Weights of a small audio frame classifier.
Model: 1.77M parameters, arch ecapa_tdnn, norm batchnorm, activation mish, depths [8], widths [256].
Training: soap at rate 0.0012, 10200 steps, batches of 256, held-out accuracy 96%.
Rows from block 4, named by matrix and row number. Each number is 500 + 25 x the weight over its row's rms, rounded and kept within 0 to 999. All counts start at 0. Numbers have three digits each.
# mid10: scale 2 width-5 conv, dilation 3 (model.blocks.4.mid.1.0.weight, 64x64x5), inputs 44-63, a 5 kernel for each
mid10.3:514475422507511509457546462495483501476476497484500439529499516518463514536477517483504469461512483529510513507477495489518496464510521504503480502461546466480459511469503485504501509531463538496499498480552506471529478466506501481509515499457499475523504521510513493524506520508530508501534508480485
mid10.4:547460513473519518498469474497492501484528502501517488490460526465491523512489488475526538520530505568475482524520484492508547537495522463466498514449513527484524484457518481502534490494513550443530446485543526469530492528527520492544489534510488488475493484497526510530534450540490513520498533507484
mid10.5:515502507506525494488509471482522503524478495495478474493528527481524513525508516501530531516499480495503481512452509501474480459566515553478448535493544457485515481451486525461533549463492512463448520517486521468461509497486482453513483516464480470509523448491526509493528451528496477474505485563498
mid10.6:505520543477473545527528486541474526523513518489525518455539519527493497491526487514467514480538489520481504471515505485478525474507485443513471501517482472517470479498508532506482490547502518518491483492507547499514519511501483545499482469492434520495527529521483510472449444488538533505543497505513
mid10.7:477464547466483509515485504491496445509447551516456504499484499491549523473494508543490531487485487468481501469486531528484494509492471516563467473492477520486507491542476521480490474560495494503458494487515515495494542538529485500477488508481499467489513507479497512474477477504489540511527501438491
mid10.8:531487459509541502518522445500507497463495544518520502519531495519493475514469531465473469509513467506481511524544518459478502505482526485480517466505527539476466508492501476462516477547544515497521469410522481479502494499481484471479543462528527493474502474447498512510484482523538482490498495527497
mid10.9:516477483474511519501544469466487496458504481501465516523514514512495527526495528482478514474514513490485515494502474512500460503517498506487493506525485455515503478533522482481488525496477522499493494498477524470534496464465463526488478504480508474448499483497504511506468497476495461518529512514438
mid10.10:457510543459455499531535485508491509506457526553509506490503491503509458512515548494468522504531463487501502479509522460511466508452483504515489483453503518511452520489512529457503469466498532460473490534475470525522449509524506472503485509528479492505486457504477480513456490523522485524489421485526
mid10.11:523483497516490518509479487472521493469492512497537479443507495492451531502499526485533511516473480500512530465534513490487523510521525517522492467523459488502478493533498490495479519489488478527464469512504526501505460484523491521505486490522531485499510499500529458512566540482476528512502503504520
mid10.12:541524511503498468549472492499515518455528510525444524512493552460474507500489459497525505530487502503496510517512474483519486528528489493547497529477495535503480513467499508532504518552502444475501458508479508488511569506493490549469457497491481451525497505546496489493488549519488483515444493501545
mid10.13:583439493481486477472497496493514500497476525471515460512432485458502512491481509533472541469499456515522501510515480482526548521512494481521568510515507514478466503493486543506514508457508498534502479505499499522506489515504494489475474500493455459540482484471501518507492477478497521467489501537484
mid10.14:521478524508510503496519520515510545473507430547550520482492487486496513482505558518485480534472527487451485472513546502487501496473491476490516462510512495500495502494470497527515522509472515501500458558525469501490527497528551518493477498514519513456505529483510445484507531466491511490529518448516
mid10.15:495483503567523478511490458452500477484462467513463543530458507498526474508540461546433526522494494510503491506483444477496524479471471509442510520526496454443487504466453520521510514511469486521480450527539488542494490504518501464541458486494507541521515463494481514516528495526488493492503526451525
mid10.16:493504482540526472499487525496479477451568544499541467467511501535477509519427482480488485499501498499477473496475506507534467550474488480485528558485516516483522509468498469529469507514485513480495457491500514497520527459489521501533530462471484458505489514464545459491462523472505540507520527494517
mid10.17:493521451504523459492509532499486443500541487483488509488498497523481453514519518485472517485488548470520464492522492481539493503472489488477488468463518472539472489452490477555483523499465516558522536564447527514478540489468472441489525506470504500485498503520501492504522485458485505498417498505523
mid10.18:515530488496446501488463496508488500487519490505427547519514492521498535517504480491522461503519474502500485474490513497501476475488509493490505482484494504460525472511481484534490523458470498485515487528518525504475522509546475558467479515534469518475466471523512509504489509471529535483441523554514
mid10.19:507486527469487479523513510527528502516483511540477512475510520477524450501501529514502472512499494530491532498470513509474528491503481517499492451514498495531488497507531542482517506494472504529473519501511466449511487482512459481510503484471487533442487482463494489487460451514518499480507533464514
mid10.20:467470483479555496510545545513490501524478510533502457523502512482508522502469505505517506556475513521486502478521536463472528512498537501525542482513498528502488513470539496520496456500480497486494515569506474479491489488511474504480491498510484477455539486490493515505502435506467529543478496495494
mid10.21:520525456461504530507491449503483526486482526502477560522496469505524483497524505523486503512459525515506484496470529482504469479469527469504495513467517485459513469500518534465485539518500502478448521485488529441468554483483507419505481501515516529453482528462500527509518457475524545496526520495535
mid10.22:483512503506492502487533482486505455469531474476488497542482513490511541493497523477506534462498476459540487479507494489488505497509480501550474525493525509484472499464517451488520509529561520511494485513500522460468515501522472455531490504538457510506505487489473505523507525475474499510474495512483
mid10.23:500522480475506515527491507503443534507493496532516507464473494446534507476546507504500502475472518485487500478505534479467489500566502509495517437515497493524480492528446498535484519501528505490511461455484518491512517498482512480483483524494469514510479505508433493508521481493472479524544499502508
mid10.24:470556544484496501499520528501460517492512510471496459531526531515493535445513510447498483458512488520515483499453516464492501472519496503511519469487512533533476552529494470517450540530531501444461481511521474460486486483504495513491522499514494458525536499502534480473438490505478513524512492528496
mid10.25:509517483516487515535498502516486473504538532474538487487487494454530498486505468553531455502459488482496471486521447504520496527502535470489498477523504498462513543482533497513513484482489517480513473490477509478516550513499530452524527484509507523553476527489504532464485470522458510494475542510477
mid10.26:487535452525492509510497530514481508521479444503486438524509512439518534517508505522496500509490490486495487535507501505488496479511504519502518503479466530501477523500464487550529504500567502498534513520464482525531501489530466535480473458449542510502473524492483477513525451487509511494478508502495
mid10.27:451514511460491508499468529517491475529526468471470484462527478512467459500509480507497504498464472479469472474498532507503569476527495523540491492487477542516520463499471484537528524498517490511494485494558475470506537528501488515462534526498495501479499512502479480532498539451477493511489535522471
mid10.28:489502506490488505511486531498506542504483481453528475548434476511519541512488513495489498528481459524493487484484450498496489496484463521476469506491480507490552466482454471560483490504471514455526487436515490510547497544484495482499483534552516473489483496508490477521501524501483489453484493500507
mid10.29:497495488481517495534499483522478566507511509503531463457470519507533495479530507497472497507544533467488501494539508535486537465515484479473469549485484524532515509500489565476523538495517541522550525493438477465528457504458493523494527478506516518456467505515527462480514509461488514493498528450529
mid10.30:487505509541501475498517516488488517456509539531462491531493499508511509496489504545495510525560464497531469549495527535504462496446485467492515505517474501510492527500471515498516516544460510480501509487453506517481483531480528486535542493527499507457500549510500521485521528511501474521483512446548